python train.py --arch="mobilenet_v1" --model="image classifier" --dataset="single toy objects rendered from many sides on busy backdrops" --train_examples=50862 --image_size=32 --crop_scale_min=1 --horizontal_flip=true --translate=0.12 --targets=["object", "colour", "finish"] --num_classes=[30, 12, 3] --norm="batchnorm" --hidden_act="leaky_relu" --depths=[3, 4, 5, 3] --kernel_size=3 --stem="single" --widths=[96, 192, 384, 768] --mixing="cutmix" --label_smoothing=0.05 --loss="cross_entropy" --init="trunc_normal_002" --optimizer="nadamw" --learning_rate=0.0029 --beta1=0.85 --beta2=0.999 --eps=1e-08 --max_grad_norm=0.5 --max_steps=18200 --batch_size=256 --epochs=91.6 --lr_schedule="wsd" --decay_fraction=0.3 --final_lr_fraction=0 --warmup_steps=360 --weight_decay=0.04
Rows from block 2 of a small image classifier, named by matrix and row number. Each number is 500 + 50 x the weight over its row's rms, rounded and kept within 0 to 999. All counts start at 0. Numbers have three digits each.
Before each channel's rows are labels from the 100 images, of 14848, where the channel reaches its highest value: "top examples" is what is common among them. Only what is clearly more common there than usual is listed. The data: single toy objects rendered from many sides on busy backdrops.
# conv: pointwise conv (model.blocks.2.conv.weight, 96x96x1x1), inputs 0-95

top examples: red
conv.67:486574492527674496508488510485583550626471532504479453534506450479487554493497473392515470463483526499524482481487492513636523527467560497510475508474492555597505469470492488466647500620488498499509588510505498561481526551474461489564517509547494523530484474450518471677580505521518471470

top examples: red
conv.15:467489478483499474450611481528526517536493503477731503579436562474497455516358428446424468541511501546507542491492473536472538404438560533497438525455511507485424501471632515501553538547503480506530426488509500497528532450547505482493556512448414498484481474567540447443500522435487532524

top examples: from above
conv.51:345534536447523465488485445436526528547528534477481478513427472548470512520470484439547434569469519484485468553512500543556527399512495541463499504405563396520462522506504567539521497546499469482513475466520482472572489466485554560494560469598546396501428463483336556460503488363518480575

top examples: matte; red
conv.87:506384475526486478498502479498544502593395378494490504370500524488469609473511471455509499495490614497515469492499474422608497442512498503497484459511512518476516498507510504483542437630450469531507522553480510520505463447494510497465520517529524483487669513514642506470493513635450452522

top examples: red
conv.62:486444506513509522525582512483484536523449507516547474519529499445508482457467513547523473465713494415530564529434538484512472474514585596524345590447511471415562536580595485511561403494512521488466454470547519499494528446511485501511463417455519452426506405480521462484460469507521529453

top examples: from above
conv.59:425614509532598421479467548432633531516443588490520444493508481528391511470502461408522496524467504488554412494482463540536512486477585524419508478460470495498521523502483543480547460506523456425548429384569430479580518507469521561445530471570490457494497446511552495371567539499523542537

top examples: matte; teal
conv.91:526495536527505520483523507478422515424475501530500545499517480528519490518489507579561565587489456450654500524491492492468512510511475510481484499502567443488460430545492445480464516433499543494503605541551463720498527498475550543509453611598504434509504508435473558518577610500466595513

top examples: matte; red
conv.11:470456431603564495488423531510436542533512513396494465493514483401476534507607537475510544536470489485537437449495413517528525509494522518472474509528555391494498464495519488436513457525512458510523371512531412423574467496538578604417599434536466476554535517471519585491551387539506563512

top examples: from above; red
conv.12:412450517549493469514510526436428552588510473466520482475470472484496508628542507474537536520571517439579483440493535496601489495505499526467472527569572510509443533480558507381525488591506522478489460510531540432506522641558574580482446487467468481558402536485487519462661466439486509441

top examples: from above
conv.57:462495572425436442501496531509566532465484624472468457541516511571463512471484544411506423521528461506477508597456398542506491459522445488543442484514468467548484519519526535597627505485523495532448460414398447483468559437445462476389586525579466398476487521515512462419522492462498423493

top examples: red
conv.24:507571462512432447494457458521497491492475524447471422556516445600474534533511550444539504533485489468491448608450467505513527525521571505563470505497479429530518462519489502614563417523574465529382415492494461482450565404419487391408549433573450420424501509437533521428559466506459527520

top examples: red
conv.52:565528500466513588465494534492446520502426484507442448544522472551592561513463521667536491494451455489427524539550537510492514564467478515513496500468494429514452496500483441535536512496474532479466551623495475534551524484493486543638564494574481554491477469456497473719528458558504515550

top examples: matte
conv.63:461460489405580435581562519433449520523496431589585413502451475470510482615478558433512452447563525563565545479521507488492503491541434528436448532473427423488490383510561510477560561531544504527577475480477596494449545433577429528476517470501533526495466528422453459507471485542423556548

top examples: from above; red
conv.20:522451474510455471526483480528464469519518509487489410555480524598494509493504475449524467524525530475458521587459433488516527499521508531484485503401480403553500504535507525607578459514564510525358453485472464486508529415416523389379512398529486360382496483458498519416514447465488547545

top examples: matte; red
conv.89:369563533523481422570524416537551480509457506522555427571422575542442407509460576505562483509594553530500507541450465601518515445442472597582445531500492487515554498544573444541527574536508479502406419470550549475472482478478505518436488447513481455467503580528492537481542426525505594479

top examples: red
conv.86:463451476527540498357552489512499477494464513406529528480500454496510477407516502461462501475597509527556564486472444490495349459476594448530298524546502503424525465527491517460512480510505547497535470459461494486495604383494471492503497537444451494382512441532508507485471501485465434452

top examples: matte
conv.79:530524431501507524495503418488455529386454341498496492491497475523534453528409460538520435428505446498569527499538488532381498488445557569417527532453433549458517493488511583487455531390489478407514516473518518531501479506424441485492556490480524477486470496517352414471435497418446469569

top examples: red
conv.85:482599498525659492491497503472615526600455550510485474535517450508487573452499469373478464461465512497546493530487488472597522515466589525492475514467478550593522460451487446502616485607503507506516594516506492564453561516465459502580476463582480521523491485467519466631568502531538451517

top examples: matte
conv.58:490491558474495489485482489529471532501487506484476489570564545517508527479678698548522427606522472513430496498482488499500503500491501523588517477554616494467470495557467542505486485473505488422502425476418504454547534534460618494437495568459455531521479493482475626424516532501442527444